config = dict(
    encoder_arch='vit',
    dataset='simulated stained blood smears',
    translate=0.12,
    encoder_bias='qkv',
    encoder_experts_per_token=2,
    encoder_shared_expert=False,
    norm_pix_loss=False,
    residual_init='none',
    eps=1e-08,
    lr_schedule='cosine',
    weight_decay=0.1,
)
Rows from block 4 of the encoder of a small masked image model, named by matrix and row number. Rows with one number within an expert belong to one neuron, the router's apart. Each number is 200 + 30 x the weight over its row's rms, rounded and kept within 0 to 999. All counts start at 0.
Before each expert's rows are labels from the 100 images, of 14976, where the router gives the expert most weight on average: "peak on" is the class under the peak. Only what is clearly more common there than usual is listed. The data: simulated stained blood smears. In brackets: how many of the 100, against the usual share in percent.
# router: router (encoder.blocks.4.mlp.router.weight, 16x128, trained with AdamW), inputs 64-127
# up: expert up (encoder.blocks.4.mlp.up, 16x64x128), inputs 64-127
# down: expert down (encoder.blocks.4.mlp.down, 16x128x64, transposed), outputs 64-127

# expert 11
peak on: small cell (88 vs 26.5)
router.11,178,146,173,197,199,154,192,212,165,207,215,169,140,179,208,201,225,188,258,235,177,218,198,231,214,177,188,202,238,154,204,166,166,264,215,174,210,185,182,155,206,208,208,187,224,240,189,225,213,184,224,192,183,226,221,219,141,257,263,201,177,193,236,250
up.23,207,200,215,185,189,249,145,145,200,211,196,198,252,186,231,227,150,235,204,205,212,181,222,138,240,259,215,206,213,245,171,178,164,192,177,218,180,211,238,172,222,215,168,220,178,141,221,196,166,177,211,179,179,191,195,239,223,179,209,239,172,256,237,194
down.23,204,199,164,202,251,203,178,216,245,193,149,135,185,203,184,197,175,211,216,172,198,190,237,265,205,228,173,176,196,180,204,176,169,226,200,190,157,158,140,244,239,233,232,254,137,188,158,210,212,177,219,233,168,198,218,234,212,202,248,206,228,155,159,224
up.24,194,181,179,229,193,137,252,187,204,170,206,255,131,178,165,201,231,217,185,185,235,214,203,181,194,231,205,207,180,127,223,211,223,218,195,211,228,172,208,193,208,183,181,186,169,199,223,175,204,214,204,231,199,264,172,236,218,202,243,149,221,201,151,181
down.24,228,183,170,179,230,213,180,195,216,165,204,181,189,214,204,220,194,165,237,216,171,240,195,186,167,234,140,210,228,265,165,150,243,185,218,168,204,194,198,248,167,171,213,213,155,203,209,259,168,210,195,222,186,218,195,218,150,174,219,208,186,302,170,281
up.25,173,233,176,187,179,152,192,226,224,155,232,201,197,150,219,217,241,210,212,193,190,188,211,167,211,215,230,194,202,224,151,164,133,256,228,178,183,228,184,237,238,163,171,244,208,211,225,163,198,194,208,222,255,198,172,182,159,284,232,194,243,182,203,221
down.25,189,168,214,153,197,215,209,185,206,184,202,206,187,190,115,175,252,220,175,187,191,226,216,267,204,190,228,176,199,201,221,166,248,200,219,216,205,170,220,156,217,238,212,242,169,197,226,244,184,138,205,235,207,193,147,206,262,169,158,147,134,227,192,203

# expert 7
peak on: large cell (79 vs 10.3)
router.7,179,267,194,196,229,153,191,179,206,227,160,214,240,217,189,262,202,185,164,198,261,190,161,217,215,211,158,180,176,155,172,206,232,211,197,187,180,226,203,237,205,195,199,148,181,210,202,225,189,241,245,183,171,214,160,214,207,248,203,200,154,229,247,194
up.11,225,226,235,262,224,220,207,277,220,244,178,198,148,205,211,206,232,224,189,214,211,206,231,241,224,157,180,215,162,191,171,234,211,224,206,239,195,215,144,119,192,210,218,240,156,202,204,156,196,249,224,186,213,205,278,212,206,173,210,178,195,223,205,155
down.11,192,187,231,170,212,241,136,204,206,150,208,205,189,206,233,230,198,208,175,225,235,209,220,142,173,258,222,220,142,165,258,179,151,160,160,200,182,221,181,179,175,188,205,148,218,178,228,194,179,177,160,240,167,274,193,166,220,258,182,180,173,210,197,204
up.12,228,158,212,174,213,196,173,173,261,176,192,222,189,166,192,167,189,170,247,234,192,162,130,215,208,165,186,176,221,222,183,162,171,185,166,271,150,218,233,237,193,217,240,200,269,214,164,176,149,239,224,196,164,228,204,179,232,222,211,214,165,170,205,219
down.12,242,165,248,226,184,193,252,188,220,242,180,196,197,214,120,177,199,141,206,163,174,215,167,199,216,256,152,180,253,165,172,222,181,204,210,171,244,178,176,229,247,162,219,237,166,226,137,229,181,200,230,187,217,171,275,204,141,206,182,229,194,200,214,224
up.13,221,199,197,206,246,143,151,217,273,204,169,192,166,204,165,156,241,231,219,155,132,168,238,211,225,205,192,210,212,203,208,186,240,173,191,225,177,214,255,172,182,202,169,249,197,180,172,216,170,174,230,213,198,201,209,189,197,209,155,205,241,187,179,220
down.13,206,180,176,191,237,214,221,259,214,195,192,192,263,232,169,202,145,167,211,246,222,273,132,148,201,187,161,169,200,188,157,217,230,208,215,231,145,202,191,204,173,164,247,237,216,155,219,162,165,197,186,167,220,222,189,195,217,231,234,203,174,232,189,162

# expert 10
peak on: nucleus (75 vs 4)
router.10,205,256,159,198,305,157,236,226,243,179,225,236,223,228,192,241,176,185,170,226,241,199,242,186,204,241,195,177,193,206,192,205,170,228,168,203,234,213,220,214,218,189,198,112,175,136,194,187,244,212,164,220,179,189,226,247,265,169,196,222,186,233,216,208
up.11,202,186,131,186,158,119,234,190,215,239,212,183,198,210,232,226,205,226,182,231,202,154,234,202,207,140,187,248,202,275,165,198,207,208,239,229,188,231,187,207,206,179,158,232,184,207,202,221,171,235,166,172,203,196,220,217,192,145,203,240,139,161,181,212
down.11,184,202,251,204,191,201,194,208,226,199,152,230,194,180,210,195,225,204,193,180,201,237,185,215,162,237,175,202,254,219,258,205,170,170,165,148,198,133,151,159,201,196,250,173,211,201,249,222,242,166,188,177,229,242,198,175,157,304,157,181,206,236,188,212
up.12,149,204,156,210,255,179,223,184,222,177,237,198,189,232,202,207,227,207,163,193,207,163,164,232,243,165,199,188,194,228,187,187,207,214,163,176,241,232,198,252,211,240,297,206,198,160,242,135,182,199,205,207,203,203,192,218,190,169,226,211,207,206,239,173
down.12,189,230,231,219,179,215,187,177,143,187,144,234,166,230,199,180,173,182,239,170,169,192,216,203,215,156,208,178,249,210,203,161,193,176,206,219,216,168,210,209,175,111,225,195,193,215,240,165,207,222,255,176,185,241,180,171,184,224,204,156,205,212,169,185
up.13,196,238,200,199,263,180,183,204,252,225,205,214,202,131,213,227,170,208,193,223,187,210,204,189,257,160,176,194,223,206,140,222,193,165,182,206,260,202,217,214,231,253,180,205,184,249,201,190,197,236,177,200,230,219,186,175,166,221,153,198,206,206,233,219
down.13,204,259,167,252,224,222,189,191,210,199,164,139,212,197,231,195,210,170,231,203,234,185,209,217,118,222,176,213,180,167,211,244,229,236,152,223,210,177,226,138,206,163,217,214,152,202,195,206,157,191,156,210,178,167,199,212,199,219,211,194,186,163,235,170

# expert 3
peak on: small cell (99 vs 26.5)
router.3,227,210,140,219,247,233,182,206,199,161,159,174,196,182,224,197,225,187,187,198,171,167,199,190,159,212,205,230,224,177,230,184,192,303,183,174,201,178,154,210,157,205,197,222,154,257,222,227,231,173,211,210,233,191,176,198,139,237,198,236,152,207,193,221
up.0,187,207,200,145,122,218,157,251,243,166,174,166,232,238,170,212,200,194,262,257,246,199,194,201,180,169,226,172,183,223,185,240,214,219,234,220,204,246,232,195,243,227,241,208,220,151,178,197,175,181,210,166,228,269,144,201,163,209,189,232,146,161,224,203
down.0,211,194,228,225,213,170,217,156,175,190,183,217,200,159,160,189,194,208,188,168,204,150,213,208,240,175,227,127,223,192,204,214,233,209,213,181,310,216,164,192,200,236,222,242,248,213,182,219,212,216,177,194,195,224,232,218,125,192,192,188,233,156,195,182
up.1,223,217,162,244,189,191,231,223,217,227,221,202,195,241,214,153,191,221,195,172,176,177,178,213,203,170,163,217,200,240,165,173,166,224,213,205,213,259,206,271,184,162,206,151,214,188,210,229,210,191,199,180,173,187,216,218,184,192,214,172,253,213,225,229
down.1,207,196,230,154,185,203,156,197,176,226,193,171,192,261,231,183,232,217,210,182,225,258,180,185,190,200,223,186,192,163,266,225,187,191,162,185,183,225,132,163,210,207,184,223,181,182,183,213,177,149,193,175,228,230,211,204,191,217,173,200,193,159,231,165
up.2,221,211,172,221,202,185,189,215,279,171,244,236,184,198,160,205,242,177,194,212,176,162,180,199,209,166,231,209,221,178,178,202,237,221,198,239,230,152,307,221,198,183,213,187,200,218,227,211,215,182,177,187,173,155,212,218,187,172,190,238,168,231,233,169
down.2,250,190,183,179,238,245,221,220,206,237,209,189,207,221,170,204,203,184,165,163,202,259,150,203,194,139,216,214,174,191,187,213,231,132,176,202,222,225,161,175,219,177,207,183,219,202,174,218,216,224,197,202,225,245,203,148,248,170,269,219,217,215,229,211

# expert 12
peak on: small cell (100 vs 26.5)
router.12,269,133,178,178,255,170,256,205,192,239,200,235,202,142,181,158,164,121,197,184,198,169,223,184,234,204,171,202,227,205,219,191,218,257,168,173,227,181,188,223,209,205,235,146,207,203,205,203,198,204,170,166,187,173,205,175,197,180,209,182,210,213,163,233
up.0,199,183,214,146,200,165,238,204,223,222,281,216,216,229,221,221,204,162,188,254,232,199,228,203,209,152,168,201,209,155,187,224,161,166,221,198,142,215,153,169,216,215,132,137,175,174,196,265,183,152,199,219,231,205,214,191,212,149,193,203,162,226,158,222
down.0,116,210,204,219,206,168,196,217,131,212,242,177,217,205,237,205,165,258,155,229,213,193,171,167,207,207,201,217,251,178,235,174,204,211,181,236,241,193,220,196,164,169,220,226,200,158,207,228,203,198,226,248,194,190,246,226,272,177,150,170,213,219,156,153
up.1,147,158,175,139,223,180,186,192,218,236,186,196,254,197,168,213,209,168,163,181,202,220,249,157,141,229,194,206,176,208,183,213,228,239,179,203,202,207,209,201,252,209,278,184,190,224,200,191,192,202,199,140,200,225,245,219,182,217,186,164,143,132,186,211
down.1,217,221,202,156,225,213,198,246,172,242,174,185,201,217,243,153,226,213,189,215,218,253,221,204,230,200,156,201,188,212,161,146,194,202,181,244,195,237,203,195,184,190,225,249,179,218,182,195,224,218,196,233,152,204,225,170,198,135,226,190,203,201,177,193
up.2,159,225,181,213,258,128,193,171,165,216,166,206,208,158,169,260,212,150,173,195,185,230,185,181,224,197,139,181,182,196,145,175,233,291,208,218,167,169,198,218,178,175,237,178,235,214,212,208,219,183,159,155,163,258,176,205,250,190,202,198,181,226,222,212
down.2,199,174,190,180,231,182,167,205,175,189,198,161,224,166,216,168,300,228,195,229,221,210,183,158,160,220,141,201,205,179,175,229,221,239,147,205,192,198,181,180,239,233,178,248,234,166,234,179,162,182,197,180,168,195,203,157,216,203,221,182,239,229,181,201